From a checkpoint of a small contrastive audio-text model.
Model: 4.37M parameters, log mel input, encoder norm batchnorm, encoder activation prelu, text encoder width 256, text encoder layers 7, text encoder activation gelu_tanh.
Data: 39062 training examples, 149.4 epochs.
Rows from block 9 of the audio encoder of a small contrastive audio-text model, named by matrix and row number. Each number is 50 + 12 x the weight over its row's rms, rounded and kept within 0 to 99. All counts start at 0.
After each channel's rows are labels from the 100 clips, of 14848, where the channel reaches its highest value: "top examples" is what is common among them; "loudest band" is the band of the loudest frequency at the time of the peak. Only what is clearly more common there than usual is listed. The data: strings of digits, spoken by a formant synthesiser in many voices. In brackets: how many of the 100, against the usual share in percent.
# conv: pointwise conv (encoder.blocks.9.conv.weight, 128x128x1), inputs 0-63

conv.31:37 56 58 50 60 38 52 50 51 51 47 65 47 44 38 58 21 43 52 64 59 39 40 67 56 44 44 29 26 51 52 48 47 51 41 31 35 55 43 65 49 60 58 57 50 60 35 63 71 26 47 59 25 18 49 33 51 59 34 57 47 50 20 56
top examples: "one" (98 vs 25.6); number of digits: 5 (44 vs 19.6); last digit: eight (29 vs 10)
loudest band: 500 to 1000 Hz (86 vs 13.1)

conv.120:42 35 64 52 39 40 34 56 60 40 39 44 44 43 49 58 64 42 50 59 33 43 51 42 54 40 41 39 61 54 51 51 45 39 58 50 42 39 62 47 54 45 48 43 42 65 54 58 78 68 44 47 46 70 78 56 51 62 16 47 53 47 63 55
top examples: "four" (100 vs 25.8); first digit: four (98 vs 10.1); number of digits: 5 (46 vs 19.6)
loudest band: 4000 to 8000 Hz (63 vs 15.3)

conv.84:18 27 54 38 47 67 49 49 29 68 40 40 59 59 57 76 42 43 55 30 54 66 37 48 46 33 44 46 52 50 32 36 46 66 58 44 49 45 53 51 56 39 74 44 31 73 46 60 52 44 40 36 56 44 66 35 47 49 59 46 33 31 47 51
top examples: "zero" (99 vs 26.3); first digit: zero (47 vs 9.7); clipping (33 vs 7.9)
loudest band: 500 to 1000 Hz (40 vs 13.1)

conv.113:47 51 57 60 46 64 51 55 21 43 49 44 58 42 22 42 33 25 61 52 49 37 58 42 30 31 62 67 52 44 53 33 47 60 65 46 63 57 60 52 38 42 76 35 40 40 43 53 56 53 42 46 38 40 53 49 39 51 31 41 26 54 29 62
top examples: "nine" (100 vs 26.7); number of digits: 5 (49 vs 19.6); first digit: nine (30 vs 9.9)
loudest band: 500 to 1000 Hz (92 vs 13.1)

conv.25:35 17 47 51 69 46 51 56 57 65 51 51 54 39 58 32 33 34 42 59 26 52 41 45 48 44 49 56 43 28 43 43 27 49 47 52 27 42 51 67 50 32 37 31 26 62 48 67 49 57 59 54 44 37 75 57 57 76 44 64 48 57 62 69
top examples: "eight" (73 vs 26.3); number of digits: 5 (54 vs 19.6); "five" (52 vs 26); first digit: eight (30 vs 10.2)
loudest band: 500 to 1000 Hz (36 vs 13.1)

conv.116:51 32 46 46 40 53 58 60 46 66 18 59 48 62 35 58 44 54 47 37 46 51 58 30 59 50 39 46 55 67 44 28 30 49 70 69 63 54 41 40 50 66 45 51 55 53 56 61 42 44 55 58 47 27 42 76 38 73 26 85 45 27 63 55
top examples: "three" (96 vs 26.2); number of digits: 5 (48 vs 19.6); first digit: three (46 vs 10.3)
loudest band: 250 to 500 Hz (46 vs 22.1)

conv.55:46 35 39 66 26 57 46 33 32 50 34 40 44 51 21 62 60 62 42 44 43 52 45 35 64 30 60 67 27 27 49 43 48 71 37 42 43 52 44 27 56 30 22 61 46 43 59 48 34 38 34 78 41 34 56 48 47 55 36 62 41 48 58 54
top examples: "five" (100 vs 26); reverberation (67 vs 35); first digit: five (43 vs 10); number of digits: 5 (42 vs 19.6)
loudest band: 500 to 1000 Hz (79 vs 13.1)

conv.32:52 83 21 33 47 57 50 52 64 54 60 55 41 46 52 43 44 41 74 44 43 48 56 79 56 36 44 54 28 66 41 50 31 20 49 34 50 59 49 53 62 46 55 45 34 53 56 41 57 55 81 55 43 36 59 38 30 52 45 47 60 49 45 43
top examples: "eight" (95 vs 26.3); first digit: eight (58 vs 10.2)
loudest band: 250 to 500 Hz (48 vs 22.1)

conv.39:39 36 51 60 65 33 44 38 39 60 38 62 43 57 59 51 42 39 29 44 53 45 52 62 61 51 42 44 32 55 31 55 46 45 19 42 46 67 47 51 55 58 58 44 45 62 50 49 59 32 29 37 38 45 58 35 28 54 62 69 46 33 34 47
top examples: "four" (74 vs 25.8); number of digits: 5 (53 vs 19.6); first digit: four (26 vs 10.1)
loudest band: 500 to 1000 Hz (60 vs 13.1)

conv.63:42 54 40 62 54 46 66 62 60 78 52 46 46 64 39 48 35 80 53 49 31 39 48 38 54 70 34 34 69 36 31 49 44 62 54 62 41 47 50 49 35 47 47 98 62 29 41 44 50 35 31 73 57 48 57 71 48 34 36 58 40 52 74 62
top examples: "three" (100 vs 26.2); number of digits: 5 (51 vs 19.6); first digit: three (41 vs 10.3)
loudest band: 250 to 500 Hz (48 vs 22.1)

conv.89:58 60 65 46 24 51 38 54 35 43 62 44 55 55 46 46 62 45 66 51 52 52 51 60 44 41 56 38 61 39 51 32 45 63 53 44 39 65 36 41 23 56 66 62 61 47 56 79 46 44 65 54 67 39 55 64 15 49 37 61 48 58 55 49
top examples: "nine" (66 vs 26.7); "five" (61 vs 26); last digit: nine (51 vs 10.2); last digit: five (47 vs 9.6)
loudest band: 250 to 500 Hz (59 vs 22.1)

conv.61:28 25 42 52 69 47 34 59 47 50 58 38 57 63 57 51 30 39 47 29 47 37 67 35 34 66 63 36 45 45 29 28 51 51 66 60 53 42 54 56 32 57 56 47 45 28 31 49 61 29 37 39 30 71 70 33 45 47 53 41 56 50 60 54
top examples: "two" (99 vs 27); number of digits: 5 (46 vs 19.6)
loudest band: 250 to 500 Hz (66 vs 22.1)

conv.126:46 44 59 36 50 49 23 46 63 49 41 50 53 45 32 63 70 35 33 52 44 52 40 35 60 52 50 40 62 49 32 38 59 57 60 69 37 43 66 70 42 56 52 49 49 65 46 37 67 40 41 17 44 40 49 46 37 57 56 44 55 39 46 60
top examples: "seven" (53 vs 26); first digit: seven (44 vs 10); last digit: seven (32 vs 9.7)
loudest band: 4000 to 8000 Hz (57 vs 15.3)

conv.3:21 50 30 45 45 47 48 43 63 64 32 46 56 45 44 48 59 30 32 47 43 32 35 50 49 29 50 64 45 66 43 54 36 38 42 52 60 46 55 62 42 62 68 31 40 47 39 61 43 48 52 43 50 40 74 63 56 49 50 78 56 55 34 71
top examples: "eight" (100 vs 26.3); first digit: eight (48 vs 10.2); number of digits: 5 (48 vs 19.6)
loudest band: 250 to 500 Hz (59 vs 22.1)

conv.35:53 34 74 40 54 65 65 40 42 53 50 61 54 59 47 56 57 44 50 57 45 45 55 65 82 17 72 41 55 53 52 38 43 34 45 37 43 46 52 52 56 45 44 66 60 40 61 29 22 34 55 55 59 50 40 63 66 58 42 58 56 52 36 60
top examples: "five" (100 vs 26); first digit: five (55 vs 10); number of digits: 5 (42 vs 19.6); rumble (37 vs 12.7)
loudest band: 500 to 1000 Hz (92 vs 13.1)

conv.125:44 42 59 33 44 50 44 30 65 25 52 53 46 53 36 49 51 44 40 53 43 65 47 45 37 66 42 48 42 47 48 49 49 63 50 33 39 33 55 58 51 59 36 44 68 36 45 66 34 55 59 53 47 55 45 47 57 61 55 65 59 52 69 37
top examples: "three" (91 vs 26.2); number of digits: 5 (46 vs 19.6); first digit: three (32 vs 10.3); last digit: three (30 vs 10.2)
loudest band: 4000 to 8000 Hz (51 vs 15.3)

conv.78:28 49 60 54 23 34 64 36 59 57 33 51 47 36 50 41 38 28 46 52 63 22 37 53 33 45 48 42 49 70 22 71 44 44 36 52 55 44 29 51 56 51 64 53 60 45 30 48 40 57 57 59 62 39 44 44 41 54 65 78 55 50 57 67
top examples: "seven" (61 vs 26); number of digits: 5 (52 vs 19.6)
loudest band: 500 to 1000 Hz (33 vs 13.1)

conv.71:46 46 41 61 19 48 33 48 70 43 49 31 54 44 54 33 59 36 41 56 52 39 59 40 47 54 36 64 56 56 46 65 33 49 56 61 45 50 52 42 41 54 53 53 34 62 54 34 76 56 33 41 64 37 61 45 54 50 43 34 52 56 37 54
top examples: "four" (100 vs 25.8); first digit: four (57 vs 10.1); last digit: four (39 vs 9.7)
loudest band: 4000 to 8000 Hz (58 vs 15.3)

conv.58:39 38 73 47 38 42 53 50 57 67 57 49 53 35 33 48 49 48 48 40 36 20 49 63 55 54 51 62 48 57 42 48 42 56 51 28 47 39 43 71 52 29 62 57 35 44 36 52 43 51 39 64 47 42 53 71 45 54 56 41 42 42 42 51
top examples: "eight" (100 vs 26.3); number of digits: 5 (46 vs 19.6); first digit: eight (32 vs 10.2)
loudest band: 250 to 500 Hz (54 vs 22.1)

conv.102:63 52 50 72 54 54 41 53 64 61 45 55 43 45 42 45 45 61 36 44 46 43 28 35 30 42 63 56 57 34 31 52 43 80 47 53 61 62 48 52 49 67 52 48 30 71 28 57 61 43 46 62 43 61 58 52 51 48 34 48 46 70 63 57
top examples: "two" (100 vs 27); first digit: two (47 vs 10.1); number of digits: 5 (43 vs 19.6)
loudest band: 250 to 500 Hz (57 vs 22.1)

conv.21:51 44 68 28 34 57 54 41 60 28 38 71 31 72 29 43 47 39 69 31 40 52 55 73 40 50 60 39 50 54 45 43 36 40 58 61 52 42 64 43 39 42 44 46 49 43 51 56 48 62 64 48 58 46 47 46 45 31 58 41 55 47 30 43
top examples: "five" (100 vs 26); last digit: five (42 vs 9.6)
loudest band: 4000 to 8000 Hz (37 vs 15.3)

conv.97:61 53 71 36 54 42 57 48 40 52 67 70 15 34 68 25 41 28 48 42 38 53 60 40 25 59 40 33 43 42 45 50 45 30 36 18 53 38 58 35 51 45 33 43 43 45 63 45 33 44 51 42 42 46 18 61 58 46 45 36 49 37 43 57
top examples: "three" (100 vs 26.2); last digit: three (49 vs 10.2); number of digits: 5 (44 vs 19.6)
loudest band: 4000 to 8000 Hz (60 vs 15.3)

conv.1:49 45 22 50 43 43 53 52 60 49 45 37 51 42 56 45 59 36 34 39 59 44 54 40 52 59 77 42 35 59 39 56 61 52 52 64 60 37 37 64 78 68 59 44 43 31 56 43 07 46 36 33 70 45 86 39 41 59 67 52 58 62 47 36
top examples: "seven" (93 vs 26); first digit: seven (76 vs 10); last digit: seven (70 vs 9.7); number of digits: 1 (57 vs 20.4)
loudest band: 4000 to 8000 Hz (85 vs 15.3)

conv.51:36 54 30 61 51 52 44 43 51 69 30 36 54 56 41 43 47 53 41 38 59 31 48 54 36 37 63 52 61 47 27 54 51 75 40 46 47 24 36 58 47 52 64 57 50 67 00 62 41 32 48 61 53 46 45 49 51 39 59 54 50 64 47 45
top examples: "zero" (94 vs 26.3); first digit: zero (42 vs 9.7); number of digits: 5 (40 vs 19.6)
loudest band: 250 to 500 Hz (53 vs 22.1); 500 to 1000 Hz (31 vs 13.1)

conv.77:27 39 71 42 62 38 46 44 38 60 26 57 29 49 58 39 35 42 28 55 48 37 41 40 46 35 31 39 44 47 39 36 53 52 39 24 35 60 58 36 38 33 45 40 57 58 41 56 53 38 46 41 58 55 32 52 39 40 49 56 52 48 38 39
top examples: "two" (96 vs 27); "zero" (61 vs 26.3); last digit: two (43 vs 10.7); first digit: zero (26 vs 9.7)
loudest band: 250 to 500 Hz (48 vs 22.1)

conv.41:55 40 39 44 61 57 51 41 64 46 55 50 32 61 78 32 48 34 34 56 49 52 40 51 51 36 26 38 50 73 47 57 41 41 38 57 31 52 47 36 61 37 31 42 54 50 73 63 46 54 55 37 68 44 53 54 37 53 59 56 60 41 77 59
top examples: "seven" (100 vs 26); number of digits: 5 (50 vs 19.6); first digit: seven (42 vs 10)
loudest band: 250 to 500 Hz (48 vs 22.1); 500 to 1000 Hz (39 vs 13.1)

conv.50:35 53 41 47 47 35 54 58 51 61 42 64 59 57 37 49 45 53 46 41 66 25 43 58 48 66 27 26 69 44 29 31 35 56 56 61 48 45 75 46 44 42 34 62 63 30 50 44 62 35 38 55 38 47 51 39 71 27 53 30 63 31 44 47
top examples: "one" (96 vs 25.6); number of digits: 5 (40 vs 19.6); last digit: one (33 vs 9.6)
loudest band: 250 to 500 Hz (51 vs 22.1)

conv.83:44 31 41 35 48 48 47 38 59 32 40 57 32 72 44 54 69 42 45 37 39 43 56 83 26 23 55 87 56 67 56 50 31 42 58 40 32 55 44 57 51 40 38 40 42 47 37 46 34 49 39 38 44 33 31 54 50 49 38 40 41 41 43 72
top examples: "nine" (100 vs 26.7); last digit: nine (42 vs 10.2); first digit: nine (34 vs 9.9)
loudest band: 500 to 1000 Hz (84 vs 13.1)

conv.91:51 51 59 42 49 45 47 30 42 40 60 55 63 64 53 58 44 40 28 40 58 47 35 27 53 36 55 39 56 45 38 52 41 64 55 50 43 38 56 54 36 54 39 46 33 61 32 41 38 38 39 41 65 34 38 64 42 44 54 54 57 45 44 48
top examples: "five" (95 vs 26); "three" (83 vs 26.2); first digit: three (47 vs 10.3); last digit: five (31 vs 9.6)
loudest band: 250 to 500 Hz (49 vs 22.1)

conv.111:40 43 40 43 57 39 58 52 49 70 48 25 59 53 51 44 44 49 40 40 60 27 83 26 40 76 48 51 22 60 48 47 40 41 48 46 55 54 59 54 35 47 45 51 35 52 54 71 42 37 42 51 43 52 84 55 48 64 61 69 59 52 53 45
top examples: "six" (100 vs 26.3); number of digits: 5 (55 vs 19.6)
loudest band: 4000 to 8000 Hz (69 vs 15.3)

conv.85:57 50 54 63 59 31 58 60 54 29 18 49 41 55 38 46 48 30 37 55 65 46 50 50 49 47 39 44 57 61 50 69 44 53 61 70 71 42 54 27 49 80 49 57 30 58 49 36 50 45 49 31 73 52 52 44 44 31 45 45 58 48 18 44
top examples: "four" (99 vs 25.8); last digit: four (60 vs 9.7)
loudest band: 4000 to 8000 Hz (84 vs 15.3)

conv.49:58 42 29 40 49 43 55 41 62 54 37 36 59 71 46 42 43 44 30 40 59 60 50 47 50 43 31 55 38 40 66 41 45 67 55 54 37 37 47 35 23 37 27 37 52 62 55 53 54 43 60 25 58 31 48 41 63 59 55 46 37 38 43 33
top examples: "zero" (98 vs 26.3); last digit: zero (60 vs 10); first digit: zero (32 vs 9.7)
loudest band: 250 to 500 Hz (58 vs 22.1)

conv.53:39 61 56 61 57 45 43 70 61 74 47 67 47 63 33 40 52 55 39 37 39 47 49 42 53 36 45 52 66 53 39 33 41 60 55 43 53 52 36 45 52 55 70 48 39 58 62 54 44 29 40 57 52 42 54 87 61 68 39 49 41 54 54 80
top examples: "three" (89 vs 26.2); first digit: three (47 vs 10.3); number of digits: 5 (43 vs 19.6)
loudest band: 250 to 500 Hz (57 vs 22.1)

conv.48:66 48 42 81 57 45 46 53 49 49 52 46 62 63 55 39 36 55 41 43 62 47 52 51 26 59 65 49 40 52 35 45 43 82 33 46 43 48 50 31 54 29 46 29 67 30 43 52 44 52 56 61 52 48 69 44 47 52 68 51 49 62 52 67
top examples: "two" (100 vs 27); "nine" (95 vs 26.7); last digit: nine (39 vs 10.2); first digit: two (38 vs 10.1)
loudest band: 250 to 500 Hz (66 vs 22.1)

conv.26:51 36 58 27 61 42 41 45 60 65 46 73 44 67 42 42 33 42 42 30 58 36 48 44 34 27 44 53 54 63 42 52 28 56 38 51 64 43 57 49 46 49 47 38 71 45 56 43 31 53 51 46 59 50 44 65 53 63 63 58 58 38 58 50
top examples: "zero" (84 vs 26.3); "one" (77 vs 25.6); number of digits: 5 (43 vs 19.6); first digit: zero (39 vs 9.7)
loudest band: 250 to 500 Hz (56 vs 22.1)

conv.88:34 40 54 56 57 45 50 53 54 42 56 67 43 69 41 51 37 42 33 57 48 20 60 40 40 58 51 56 51 45 33 50 51 60 41 40 33 47 54 50 62 21 44 45 55 42 41 39 53 55 57 58 45 49 55 59 67 60 48 44 36 58 54 62
top examples: "two" (86 vs 27); "nine" (76 vs 26.7); number of digits: 5 (50 vs 19.6); first digit: two (39 vs 10.1)
loudest band: 250 to 500 Hz (53 vs 22.1)

conv.100:50 60 33 47 58 48 40 53 33 46 58 42 51 53 64 34 55 37 52 48 37 43 49 51 34 30 38 41 56 52 33 45 49 36 58 30 65 55 75 55 53 52 39 37 30 51 56 41 40 52 58 39 30 37 39 47 39 21 40 30 59 46 37 42
top examples: "six" (68 vs 26.3); "seven" (61 vs 26); first digit: six (29 vs 9.8); last digit: six (27 vs 10.2)
loudest band: 4000 to 8000 Hz (51 vs 15.3)

conv.43:56 57 32 38 61 52 51 48 58 50 41 50 47 47 52 38 60 45 57 61 45 39 48 72 44 51 40 68 53 40 45 53 48 50 29 54 57 39 74 42 33 52 47 35 51 38 48 53 62 45 29 51 64 36 58 58 85 57 33 48 54 25 44 52
top examples: "one" (73 vs 25.6); first digit: one (64 vs 9.8); "nine" (56 vs 26.7); number of digits: 5 (56 vs 19.6)
loudest band: 250 to 500 Hz (45 vs 22.1)

conv.8:38 37 48 32 68 52 58 45 54 65 31 41 38 40 54 60 50 48 55 45 54 48 50 43 30 49 32 60 46 51 39 40 48 41 49 31 44 42 48 25 56 52 53 42 46 73 48 59 46 54 21 44 58 60 34 46 46 50 30 56 56 24 49 43
top examples: last digit: seven (32 vs 9.7)
loudest band: 500 to 1000 Hz (52 vs 13.1)

conv.18:56 51 49 51 47 62 45 56 09 55 38 20 61 54 24 53 39 54 57 54 64 49 57 48 38 48 55 20 42 48 62 50 43 75 62 59 53 36 63 57 35 36 53 60 53 58 36 61 46 62 45 69 29 55 33 59 39 50 64 35 32 61 54 44
top examples: "zero" (90 vs 26.3); number of digits: 5 (45 vs 19.6); first digit: zero (34 vs 9.7); clipping (28 vs 7.9)
loudest band: 500 to 1000 Hz (46 vs 13.1)

conv.12:66 42 69 53 35 33 48 50 50 50 43 36 23 54 32 37 44 53 49 56 26 45 59 51 60 53 45 60 28 42 57 48 52 49 55 49 68 34 42 47 71 45 56 39 60 34 46 44 22 79 41 57 45 34 54 52 20 62 47 39 37 50 55 48
top examples: "five" (98 vs 26); reverberation (66 vs 35); first digit: five (44 vs 10)
loudest band: 500 to 1000 Hz (56 vs 13.1)

conv.10:49 46 32 52 50 44 51 64 57 73 22 64 41 51 53 53 47 43 51 40 42 26 67 66 60 58 64 54 62 44 46 45 22 59 59 52 60 53 49 52 49 43 61 63 44 47 67 69 57 53 59 61 40 41 50 50 53 71 44 28 61 54 60 66
top examples: "nine" (63 vs 26.7); "two" (59 vs 27); "three" (55 vs 26.2)
loudest band: 250 to 500 Hz (54 vs 22.1)

conv.13:33 52 27 51 52 38 44 38 33 56 35 42 48 47 60 59 51 39 52 33 22 28 44 75 41 30 55 80 44 34 44 51 54 52 44 45 46 51 31 46 47 46 67 30 37 62 52 50 36 47 46 54 27 47 52 47 45 58 62 57 51 41 54 54
top examples: "nine" (100 vs 26.7); number of digits: 5 (50 vs 19.6); first digit: nine (33 vs 9.9)
loudest band: 500 to 1000 Hz (57 vs 13.1)